A small sound classifier, trained from scratch: held-out accuracy 97%.
Rows from block 2 of a small sound classifier, named by matrix and row number. Rows with one number belong to one neuron. Each number is 50 + 15 x the weight over its row's rms, rounded and kept within 0 to 99. All counts start at 0.
After each neuron's rows are labels from the 100 clips, of 14976, where the neuron reaches its largest size: "loudest band" is the band of the loudest frequency at the time of the peak; "strongest on" is what is common among them. Only what is clearly more common there than usual is listed. The data: notes from a synthesiser with random patches.
# gate: MLP gate (model.blocks.2.mlp.gate.weight, 672x256), inputs 0-85
# fc1: MLP up (model.blocks.2.mlp.fc1.weight, 672x256), inputs 0-85
# fc2: MLP down (model.blocks.2.mlp.fc2.weight, 256x672, transposed), outputs 0-85

gate.576:38 88 50 70 54 73 46 57 71 20 55 26 71 37 53 76 46 37 68 48 83 47 19 33 39 64 16 45 41 58 29 61 38 51 39 71 32 43 28 53 34 51 59 48 35 48 47 58 50 38 56 62 36 50 38 25 60 59 41 57 34 59 47 44 40 67 52 36 58 77 54 49 60 37 33 60 26 33 51 34 34 53 82 66 92 72
fc1.576:42 11 43 50 66 34 79 45 60 66 39 61 66 51 44 57 56 43 47 26 72 32 42 23 39 36 55 49 41 63 51 57 36 40 28 50 00 43 38 22 22 57 60 72 35 47 49 35 67 43 36 65 66 62 36 54 38 25 21 45 29 52 51 51 33 31 44 45 34 52 28 47 45 38 45 63 61 29 50 48 40 43 79 54 41 55
fc2.576:61 58 38 35 31 66 70 72 67 69 61 63 54 53 45 24 67 44 51 49 61 51 40 50 46 40 20 78 55 29 53 39 63 52 42 64 33 64 55 46 60 28 34 67 45 42 47 50 58 45 75 55 90 36 50 31 67 67 63 59 55 63 60 37 46 40 49 68 54 38 55 41 72 54 37 40 37 47 40 56 45 50 66 41 48 68
loudest band: 4000 to 8000 Hz; 2000 to 4000 Hz
strongest on: high-pass; resonance; filter motion: filter opening

gate.425:42 30 43 49 61 64 53 42 46 39 33 40 45 50 82 44 42 51 84 35 38 28 37 45 66 59 35 55 35 58 24 60 60 57 46 40 52 55 48 60 40 57 77 41 41 49 58 62 42 67 27 21 66 68 48 48 55 40 80 50 58 54 11 58 63 64 31 60 82 22 37 53 52 63 65 78 83 52 37 45 72 64 43 44 55 54
fc1.425:45 80 42 45 64 67 56 41 59 30 54 31 43 36 54 53 25 57 26 37 83 51 51 49 37 47 65 52 74 65 39 57 35 68 65 68 42 48 42 32 60 61 42 39 48 41 57 36 49 59 43 91 45 60 53 46 47 57 33 44 59 77 50 64 52 35 87 44 44 57 38 38 56 66 29 46 44 44 63 55 41 35 25 69 67 50
fc2.425:45 51 44 50 46 46 38 48 72 43 35 38 18 42 41 57 28 78 33 42 60 66 15 50 36 45 53 40 34 56 43 70 38 54 63 49 54 43 40 49 51 67 45 56 13 56 38 57 50 21 73 39 37 58 71 38 58 60 27 50 64 89 43 23 40 46 43 36 60 44 56 49 46 49 64 57 29 24 48 43 50 52 56 63 59 55
loudest band: 250 to 500 Hz
strongest on: hard sync; harmonic FM

gate.37:55 50 61 39 40 69 52 56 70 46 66 51 47 24 34 55 21 58 49 76 55 30 47 33 71 42 63 52 74 32 69 59 49 51 38 42 47 57 77 43 38 63 41 67 50 58 59 43 25 33 16 56 29 48 43 58 12 92 48 55 31 78 69 46 44 53 49 57 57 43 41 56 62 29 38 58 41 61 26 58 60 60 58 65 68 99
fc1.37:32 57 28 49 32 42 27 57 45 65 62 71 46 59 63 70 67 51 57 59 60 70 65 58 61 59 49 43 27 61 37 56 76 60 66 51 60 48 39 40 57 48 38 50 58 50 37 42 72 57 58 64 45 80 51 61 51 66 61 28 38 32 50 59 70 43 25 72 47 99 73 61 52 50 47 61 70 33 48 60 81 62 52 50 18 52
fc2.37:51 54 52 36 28 47 32 55 54 55 43 49 21 49 43 74 33 65 77 36 51 75 26 39 73 26 40 22 28 12 80 35 43 35 54 50 43 29 35 48 32 37 11 36 58 37 53 45 48 58 66 45 36 64 16 49 64 64 62 49 39 40 57 60 28 51 55 70 54 53 43 55 35 19 32 77 54 39 44 71 60 25 54 41 38 19
loudest band: 1000 to 2000 Hz
strongest on: resonance; narrow pulse

gate.573:52 74 43 63 43 82 65 65 42 56 44 71 38 61 44 37 76 58 62 40 34 30 65 27 57 67 55 69 52 24 74 69 59 62 64 70 38 48 39 31 40 33 50 50 58 37 55 65 27 47 56 63 48 64 33 66 14 66 48 71 79 37 30 52 62 42 65 42 47 42 42 59 44 53 34 92 56 37 43 60 50 39 83 45 59 51
fc1.573:50 40 37 32 43 66 54 47 29 38 62 57 48 63 52 43 33 70 39 53 61 78 25 55 32 60 74 70 49 42 58 24 48 47 42 53 32 36 48 42 27 71 50 66 25 52 50 43 21 45 32 41 70 40 49 38 10 76 36 32 48 43 51 49 42 69 32 33 58 53 40 71 56 54 82 26 43 53 11 88 60 54 53 57 68 45
fc2.573:50 55 47 49 55 53 53 51 43 66 26 69 57 51 54 38 53 44 13 42 42 55 34 63 39 39 52 43 16 58 58 52 59 48 71 72 46 56 26 65 53 67 88 37 50 61 62 73 29 20 51 34 31 41 48 38 73 60 61 26 59 69 45 46 50 57 54 50 68 51 45 35 52 55 56 25 38 28 65 28 53 31 38 55 57 54
loudest band: 2000 to 4000 Hz
strongest on: square; pitch class: F

gate.530:54 43 57 19 39 49 48 45 63 71 81 66 65 48 33 51 19 61 40 35 56 43 63 53 35 34 45 44 43 56 36 75 74 70 65 40 26 37 53 45 61 67 49 36 52 45 45 35 60 57 65 58 81 59 76 33 69 17 38 64 34 69 25 49 59 59 49 30 40 51 58 33 66 55 40 28 59 50 37 60 15 32 52 43 53 76
fc1.530:45 55 52 41 40 38 35 66 46 68 67 54 60 41 40 36 23 54 43 40 51 23 42 43 28 60 70 65 57 49 51 80 64 63 53 25 65 28 46 44 68 43 40 32 82 59 48 49 45 68 49 39 74 44 70 34 67 46 45 51 34 81 25 29 67 55 54 33 26 39 57 15 61 69 30 41 49 42 35 61 11 44 62 55 45 79
fc2.530:77 62 57 59 62 54 43 44 48 59 66 51 67 44 45 43 63 33 79 61 36 19 44 33 56 65 26 60 37 51 54 57 62 52 57 47 69 41 46 34 35 32 69 41 60 55 38 32 48 23 39 36 87 56 48 74 50 61 55 47 28 53 63 97 35 88 51 56 67 70 47 58 58 69 57 66 28 24 45 76 21 47 52 61 67 60
loudest band: 500 to 1000 Hz; 1000 to 2000 Hz
strongest on: detuned saws; pitch class: D; pitch class: C#

gate.344:63 59 48 68 21 53 51 63 51 29 50 52 45 38 46 76 57 44 53 77 23 77 44 41 60 40 19 63 41 43 92 64 49 84 54 56 44 90 43 60 60 40 67 65 41 64 56 57 79 39 52 75 64 32 75 57 59 26 58 54 57 08 58 54 50 44 59 56 55 52 55 49 59 40 60 65 83 72 57 35 77 47 62 29 50 36
fc1.344:50 50 39 59 50 45 73 08 54 58 67 60 54 59 58 57 57 54 48 36 70 36 70 45 45 46 45 56 45 58 03 24 53 16 67 74 45 24 50 29 75 35 40 41 72 50 59 64 00 36 42 36 43 44 44 71 41 78 28 65 27 95 25 33 53 55 53 15 50 48 70 45 37 43 59 64 43 42 53 36 39 32 59 60 35 44
fc2.344:43 21 51 66 57 52 55 54 56 44 62 62 27 41 48 54 49 35 58 69 43 50 57 86 80 79 75 59 40 62 70 33 47 41 53 27 82 47 42 52 25 33 53 55 68 20 59 53 45 55 47 40 44 33 36 82 58 66 71 65 53 47 27 69 33 55 40 36 42 54 42 41 64 43 46 46 62 01 44 51 31 25 53 47 57 68
loudest band: 500 to 1000 Hz
strongest on: bass register; pitch class: A; oscillator: harmonic FM

gate.330:39 62 33 56 48 48 40 29 58 56 44 51 55 65 66 38 68 49 87 49 61 38 45 36 34 72 71 46 47 59 73 52 47 68 54 40 46 78 45 30 37 20 62 50 69 79 41 59 48 55 35 81 74 32 36 51 62 50 28 52 62 47 82 27 35 39 65 53 68 34 48 60 47 26 50 52 65 14 46 39 52 64 30 61 62 51
fc1.330:21 52 29 35 47 38 33 52 62 61 41 34 53 53 67 60 72 73 71 44 50 67 32 36 51 51 64 31 30 51 69 65 61 62 57 36 52 59 48 45 36 35 59 49 65 50 39 45 36 54 43 61 62 66 44 47 37 56 21 60 75 48 96 53 38 27 57 38 58 42 42 45 38 39 39 40 75 19 65 32 49 60 25 65 33 54
fc2.330:58 27 48 49 20 22 61 30 48 65 61 52 47 59 61 32 78 48 67 72 57 52 65 72 26 53 64 57 33 47 41 67 68 09 55 77 38 33 46 76 59 42 25 44 35 47 44 39 40 83 65 52 17 42 62 45 72 51 46 38 45 35 72 24 65 54 43 66 51 56 25 46 43 66 60 48 48 60 25 36 43 42 44 54 47 78
loudest band: 2000 to 4000 Hz
strongest on: glide; filter: high-pass; harmonic FM

gate.391:42 50 57 58 26 41 33 56 41 71 30 59 47 47 54 31 81 38 61 70 44 57 36 81 59 60 40 56 28 28 47 38 37 46 20 53 33 44 59 45 60 27 46 28 55 33 54 31 46 33 43 59 59 34 46 65 39 46 00 27 55 54 70 48 49 48 68 29 45 55 69 74 44 53 40 75 35 32 39 59 46 62 71 57 46 49
fc1.391:55 49 41 36 68 40 32 41 49 43 33 37 53 37 30 31 96 54 43 30 64 73 48 74 42 44 74 64 34 52 43 60 40 45 46 71 42 54 53 64 40 57 47 35 47 67 53 30 70 58 52 67 60 29 30 46 66 61 73 88 46 14 40 60 58 32 52 12 39 44 57 59 56 54 45 44 39 40 32 65 31 26 66 50 48 68
fc2.391:52 50 46 53 67 38 50 36 30 54 48 49 59 51 41 81 51 46 41 36 48 44 21 48 56 35 46 43 39 75 53 45 57 47 60 35 55 54 61 56 36 36 43 55 29 41 45 38 46 49 51 60 74 22 39 68 48 30 46 44 81 50 56 18 45 65 11 44 47 28 49 36 53 29 50 40 63 50 45 35 48 43 58 25 39 70
loudest band: 1000 to 2000 Hz
strongest on: glide; narrow pulse

gate.478:69 34 31 46 52 33 18 65 54 59 48 59 37 48 84 38 69 61 60 56 48 55 43 40 71 63 42 21 40 55 38 75 49 29 76 41 61 49 39 74 18 69 73 60 48 74 75 58 39 93 37 47 46 34 40 48 29 65 40 40 69 61 34 51 61 68 28 62 53 49 33 52 73 38 32 76 42 24 58 70 41 69 56 36 34 43
fc1.478:66 43 61 54 46 65 09 51 36 61 46 65 59 65 45 25 40 63 29 85 24 69 40 26 42 59 47 52 21 51 35 39 67 37 68 42 43 42 31 69 54 48 47 39 75 70 64 39 46 91 47 66 47 35 27 29 66 51 61 77 51 77 68 35 72 44 66 51 41 47 51 55 64 46 48 57 42 44 37 47 40 65 49 33 42 55
fc2.478:32 47 49 40 59 46 62 69 57 31 52 19 55 41 39 45 46 66 56 46 53 30 57 64 51 33 33 33 78 49 82 49 45 72 66 81 35 48 37 33 58 69 63 43 41 79 65 21 32 36 51 65 64 51 47 39 51 51 57 76 45 33 27 52 44 20 82 41 50 43 72 50 51 50 40 64 55 41 66 41 27 56 53 38 63 55
loudest band: 2000 to 4000 Hz
strongest on: high-pass

gate.635:48 43 50 10 48 58 49 49 34 51 12 74 38 51 46 67 50 43 36 66 53 84 45 58 44 50 71 43 60 77 34 57 18 70 44 51 51 46 36 83 53 21 33 51 42 71 44 76 47 56 40 66 66 40 57 76 65 42 44 37 33 29 36 43 45 23 68 46 71 54 37 68 55 34 26 76 69 48 30 38 56 56 59 58 60 37
fc1.635:48 53 40 52 63 50 61 51 72 61 56 78 40 44 50 62 41 28 46 75 34 33 35 31 46 72 50 08 57 60 28 33 54 68 69 68 37 47 39 40 39 48 28 18 43 52 41 54 40 32 62 59 45 27 88 57 37 47 23 24 64 48 57 72 38 50 61 61 44 61 45 24 46 79 59 70 34 55 47 41 52 27 36 84 33 69
fc2.635:69 67 50 53 57 50 39 63 85 46 72 64 54 72 46 92 38 32 61 48 19 52 54 64 34 56 27 47 78 39 38 31 46 40 67 49 23 39 36 57 60 66 77 49 59 57 37 50 53 52 49 75 45 25 51 47 38 33 42 59 27 57 55 55 49 79 52 51 75 58 46 76 48 63 43 59 67 61 51 37 61 34 63 50 36 51
loudest band: 1000 to 2000 Hz
strongest on: high-pass; oscillator: inharmonic FM; pitch class: B

gate.586:59 53 55 33 41 35 56 43 49 56 54 55 66 53 53 43 34 63 51 31 56 41 91 63 49 53 71 39 31 54 27 62 35 75 33 46 63 55 47 37 60 71 74 44 43 60 51 60 40 49 40 45 38 43 15 71 45 50 75 40 65 61 38 52 36 68 21 48 53 63 43 52 48 58 28 57 66 39 49 78 47 61 40 33 48 52
fc1.586:59 36 36 37 42 46 55 47 24 54 45 63 50 53 46 48 37 58 69 54 56 41 78 55 36 48 53 40 42 62 24 72 36 93 19 48 71 49 64 57 74 72 75 33 44 76 39 54 43 37 55 56 32 64 29 64 43 54 82 46 51 49 60 79 42 69 40 47 62 56 45 65 55 44 41 59 66 27 46 93 45 53 51 36 41 47
fc2.586:74 33 61 46 54 43 58 33 41 50 68 33 32 74 36 40 25 45 63 79 36 47 65 67 39 37 56 71 36 29 52 27 50 41 51 49 53 49 66 61 59 25 56 49 30 52 43 35 83 65 46 50 46 66 60 67 60 69 45 41 59 53 53 66 78 52 52 37 55 51 49 58 61 52 49 32 33 77 58 55 28 33 30 57 38 44
loudest band: 250 to 500 Hz
strongest on: low-pass; saw; pitch class: A

gate.588:58 46 74 84 52 53 51 31 61 47 54 39 24 59 64 43 37 62 66 59 42 60 41 50 67 63 68 38 34 55 37 59 36 44 42 31 56 55 55 38 38 57 51 65 66 47 31 62 41 50 71 52 62 27 32 63 52 65 51 52 55 71 55 56 99 52 43 39 42 26 65 75 15 62 42 51 41 19 32 78 32 67 57 36 39 69
fc1.588:46 51 81 44 61 29 74 12 51 64 47 43 27 22 54 61 38 44 68 62 41 60 38 49 64 48 74 55 44 35 35 46 52 28 66 31 42 46 61 22 43 41 46 54 51 56 50 40 58 48 60 47 65 39 30 34 33 61 38 50 53 71 35 29 77 46 77 30 32 22 53 48 56 50 62 80 34 46 48 46 28 79 25 65 46 38
fc2.588:61 35 57 33 49 64 74 33 28 29 51 58 52 49 48 60 64 48 75 43 28 67 44 55 60 42 56 60 47 47 49 52 32 18 67 29 52 49 69 86 15 57 54 44 55 54 42 51 60 69 46 33 57 59 49 64 41 54 63 41 64 62 53 38 57 33 81 60 38 44 34 60 34 38 70 62 39 50 44 40 72 57 68 69 52 63
loudest band: 4000 to 8000 Hz
strongest on: high-pass; inharmonic FM

gate.194:45 64 36 49 45 61 33 41 70 32 71 62 21 45 26 49 58 69 47 56 55 52 32 45 56 55 33 56 39 37 76 36 35 46 39 62 44 25 57 39 55 85 54 29 59 38 52 45 66 24 62 45 60 72 59 55 52 74 33 31 45 39 59 54 68 39 68 55 62 38 40 38 48 48 67 42 31 38 42 55 60 56 43 78 42 58
fc1.194:53 65 43 53 23 61 49 76 56 23 56 80 53 40 47 42 70 70 22 38 43 40 53 50 84 70 51 39 50 44 88 24 38 49 54 46 43 29 39 65 59 73 55 54 40 44 39 73 37 30 73 30 54 48 50 46 32 71 63 40 27 32 30 59 68 35 62 45 56 42 39 61 40 69 66 30 27 32 63 54 85 61 33 88 63 49
fc2.194:62 28 32 36 44 54 72 57 77 20 53 29 63 48 29 49 44 70 72 55 17 48 74 37 44 65 38 78 55 59 31 64 78 44 63 46 32 44 77 45 49 76 69 65 33 43 48 49 36 52 25 55 62 45 58 67 64 49 15 43 47 38 38 55 54 58 56 61 68 19 24 39 15 56 32 35 37 37 45 57 29 34 63 51 59 52
loudest band: 500 to 1000 Hz
strongest on: noise; band-pass

gate.618:54 73 49 47 43 51 60 05 55 52 29 58 59 54 74 29 47 60 11 78 51 48 33 26 41 71 62 49 68 66 62 32 25 43 65 36 56 21 40 37 47 55 40 09 32 49 57 32 46 54 26 77 51 48 36 51 71 56 65 42 37 61 34 58 41 41 90 65 38 48 22 12 24 56 69 67 54 41 45 58 38 54 45 61 55 18
fc1.618:51 38 46 32 44 56 36 83 45 40 74 41 44 45 34 63 48 45 78 17 50 44 58 62 51 18 55 37 40 41 40 63 87 47 33 72 48 72 54 55 33 41 48 76 64 62 50 72 58 47 60 28 59 47 74 29 28 52 35 52 66 45 73 40 51 64 14 24 62 41 80 77 69 32 54 24 44 44 63 45 62 50 43 37 27 79
fc2.618:55 37 79 60 74 53 26 60 41 45 62 76 67 46 61 56 63 51 80 47 27 78 46 73 61 41 51 33 46 60 59 57 66 56 46 38 24 34 66 62 68 04 54 54 36 45 51 48 58 54 69 46 46 55 53 36 48 57 54 53 56 41 60 38 76 31 40 54 55 49 76 51 47 50 20 68 47 51 47 67 77 53 50 61 29 39
loudest band: 4000 to 8000 Hz
strongest on: low-pass; bass register

gate.564:37 45 53 47 55 63 33 54 47 22 58 42 52 53 44 57 59 57 29 47 62 55 57 65 61 62 33 24 50 38 11 63 08 58 60 66 56 51 36 55 38 51 91 46 55 51 34 55 60 31 75 68 47 36 53 65 66 36 54 53 52 72 41 53 15 41 43 36 44 81 66 20 26 64 44 33 61 70 41 28 26 63 30 67 68 46
fc1.564:61 47 60 60 22 33 24 52 56 56 65 72 23 69 29 48 32 51 49 19 51 23 45 36 47 43 69 46 37 19 36 51 36 17 25 42 55 54 48 48 39 48 40 32 72 38 64 63 49 60 51 56 75 36 37 31 28 24 49 55 23 36 65 33 87 59 47 46 45 24 48 43 53 59 62 60 45 48 47 41 63 52 44 70 54 64
fc2.564:25 60 58 68 56 33 71 59 50 25 56 63 33 46 65 36 44 59 48 38 49 46 33 38 37 48 46 43 00 48 47 61 43 54 43 37 52 50 75 44 64 41 46 49 52 51 55 39 26 49 33 59 44 64 74 33 36 55 67 42 73 12 39 49 15 64 15 41 59 53 36 29 49 76 57 49 34 64 43 51 38 99 65 52 47 62
loudest band: 250 to 500 Hz
strongest on: bass register; low-pass

gate.154:50 61 40 52 25 65 50 48 51 41 56 59 50 81 14 55 70 50 49 52 44 45 37 72 36 64 37 70 44 70 50 27 25 43 13 34 50 44 53 70 54 52 50 52 29 43 53 38 60 32 72 49 24 65 38 36 57 37 34 48 79 47 54 30 53 55 57 24 57 46 28 48 47 52 23 67 52 39 43 52 44 38 40 36 55 48
fc1.154:39 61 44 39 47 84 22 60 37 62 45 46 53 62 41 56 55 42 40 47 49 47 30 69 24 62 34 73 37 54 70 27 39 62 04 54 57 73 68 71 65 48 52 61 44 16 27 42 73 53 81 56 25 45 28 29 62 62 46 37 62 62 41 28 48 42 56 28 62 35 45 70 39 55 40 69 63 35 51 58 28 30 49 16 63 44
fc2.154:30 38 51 44 54 62 61 72 46 56 26 56 46 29 54 44 57 69 59 24 28 43 39 49 71 51 47 55 63 66 48 43 59 32 41 54 34 46 45 31 26 72 47 43 49 71 68 39 42 37 44 47 40 37 67 47 76 56 53 48 37 64 65 48 19 73 26 30 21 48 35 38 60 35 32 44 52 70 45 53 50 48 60 37 33 45
loudest band: 4000 to 8000 Hz
strongest on: harmonic FM

gate.20:57 48 59 25 68 45 63 62 54 47 68 65 51 48 58 40 40 45 52 69 47 84 62 54 69 37 55 28 71 75 32 34 39 50 42 31 70 39 40 42 50 47 58 48 33 70 87 67 72 65 82 30 56 64 42 25 44 47 46 62 44 19 19 61 59 44 34 69 61 44 55 75 49 36 44 41 59 55 33 66 63 63 52 29 28 56
fc1.20:57 38 60 35 46 57 19 74 62 46 41 33 80 61 45 31 47 57 43 58 59 33 37 66 20 55 56 53 83 43 63 24 48 52 56 55 13 86 51 61 51 39 33 39 52 31 55 41 34 36 50 58 59 26 58 45 71 48 42 51 56 80 48 44 33 44 87 28 59 73 54 53 28 61 52 58 61 54 68 62 15 26 16 60 44 35
fc2.20:69 25 57 51 53 22 66 58 55 50 30 44 68 29 46 58 22 51 39 71 54 51 37 48 38 35 24 57 20 45 55 35 29 45 45 36 33 62 82 65 67 34 48 35 58 49 31 49 71 68 41 57 50 38 58 68 51 57 25 52 33 26 82 51 66 48 63 32 54 11 57 39 27 64 45 32 30 60 42 66 82 48 56 49 68 35
loudest band: 250 to 500 Hz; 500 to 1000 Hz
strongest on: bass register; harmonic FM

gate.32:65 66 47 78 43 47 60 32 77 47 73 84 65 39 40 35 51 52 42 62 77 42 84 61 30 71 58 41 17 40 51 62 40 68 48 59 66 53 34 60 39 74 26 74 60 36 47 62 48 66 41 66 33 51 58 57 42 59 58 58 81 55 76 54 66 52 74 59 45 42 41 32 33 33 62 53 55 57 70 67 38 45 43 43 45 59
fc1.32:69 45 23 59 58 38 70 27 79 50 79 83 54 40 34 35 38 45 48 49 74 59 92 62 33 64 58 31 39 54 57 51 66 39 57 57 71 56 49 50 56 59 42 67 73 46 40 60 42 63 30 66 26 63 42 35 44 53 73 59 68 30 47 29 21 50 48 63 50 38 24 62 36 46 51 43 43 56 85 55 49 60 69 64 35 64
fc2.32:39 66 39 80 42 48 49 65 47 57 68 67 56 82 86 37 45 52 47 29 37 28 50 54 29 45 54 48 29 55 59 47 35 60 52 33 44 50 82 33 68 57 29 46 56 47 60 36 54 56 57 52 37 54 44 58 30 38 64 17 44 50 49 29 40 38 36 43 32 71 49 62 66 53 47 38 48 50 76 59 46 69 59 52 13 70
loudest band: 1000 to 2000 Hz; 2000 to 4000 Hz
strongest on: resonance; harmonic FM; pitch class: G#; oscillator: narrow pulse

gate.662:54 52 43 34 56 55 32 55 42 69 46 66 22 51 20 37 34 52 54 41 38 34 57 39 66 50 50 34 48 38 36 70 60 69 48 65 70 52 58 59 34 45 61 20 46 52 63 68 38 34 68 49 56 34 41 42 52 49 62 55 45 55 58 60 61 75 52 72 65 61 39 28 50 71 40 30 38 53 57 70 37 18 48 41 48 32
fc1.662:67 18 59 16 47 41 52 39 42 66 52 67 47 52 54 54 55 44 61 36 65 30 75 61 77 42 52 43 50 67 45 59 49 58 32 41 47 56 47 55 22 27 48 39 69 65 60 69 43 45 64 41 60 40 41 37 70 69 39 58 71 55 70 38 42 99 58 37 38 37 30 45 68 51 19 11 53 57 63 42 14 53 50 41 40 52
fc2.662:51 45 28 34 62 61 55 65 37 45 48 77 58 44 51 36 65 60 35 56 65 50 44 50 52 66 47 44 44 39 30 56 55 47 47 72 50 48 44 30 42 50 49 46 57 53 64 65 41 48 48 45 27 43 54 53 34 35 51 47 91 55 59 50 41 59 68 47 35 75 18 33 61 51 42 64 39 46 66 38 62 85 42 42 45 70
loudest band: 500 to 1000 Hz; 250 to 500 Hz
strongest on: pitch class: A#; square; triangle

gate.602:44 53 39 26 69 57 46 55 34 48 71 22 81 53 55 61 37 38 72 48 62 46 57 46 81 58 59 76 47 69 65 57 50 77 65 50 60 38 41 76 41 34 65 31 67 66 19 53 54 67 56 31 35 55 62 46 53 58 61 58 35 40 57 53 30 48 66 41 59 56 42 31 56 44 35 47 73 25 39 27 64 49 64 90 65 51
fc1.602:62 67 54 61 60 71 45 38 57 72 83 52 13 69 52 33 27 45 69 59 48 42 50 46 44 46 31 40 41 48 46 69 78 39 46 78 69 47 46 41 43 46 35 42 38 48 41 67 36 65 51 34 29 28 58 56 42 60 50 63 62 24 52 45 64 57 72 70 51 24 48 31 52 49 47 75 44 52 29 54 52 56 43 46 40 26
fc2.602:54 66 58 54 75 44 17 52 28 38 52 33 69 50 53 43 73 63 54 30 69 50 63 36 45 46 54 35 37 66 41 61 46 44 35 32 60 57 46 38 39 58 63 61 38 67 77 04 57 62 69 55 41 69 19 35 60 55 83 40 50 55 72 44 42 58 46 42 46 53 46 28 12 32 20 46 36 37 34 72 50 43 51 27 38 60
loudest band: 2000 to 4000 Hz; 500 to 1000 Hz
strongest on: glide; resonance; triangle; square

gate.640:47 46 27 56 61 59 60 52 31 30 46 44 49 65 66 43 36 80 57 44 44 49 50 44 46 84 41 55 20 60 58 49 37 82 32 60 24 64 42 38 32 41 46 65 80 41 49 66 37 56 16 63 15 36 52 34 51 04 44 30 48 35 68 65 52 16 63 50 26 32 65 54 53 67 52 64 37 74 48 44 42 22 55 35 47 50
fc1.640:31 60 40 62 43 30 69 60 73 50 64 43 61 32 33 65 58 74 54 52 55 43 31 40 69 55 56 70 46 52 50 44 50 44 55 66 48 47 54 57 58 54 56 11 75 31 40 23 41 71 60 86 62 55 39 49 41 71 60 60 86 55 57 53 18 53 40 60 30 30 62 68 65 47 25 55 49 46 72 65 29 34 41 54 41 49
fc2.640:38 51 43 50 15 60 73 57 55 37 54 51 42 78 66 60 59 20 28 54 47 55 73 50 22 45 58 59 22 67 49 46 10 46 46 87 41 51 56 50 73 26 53 43 44 59 48 49 43 82 60 50 49 57 34 49 55 40 20 63 86 51 69 42 39 14 68 46 66 66 60 61 52 16 49 63 53 33 74 55 52 23 51 39 43 36
loudest band: 2000 to 4000 Hz
strongest on: inharmonic FM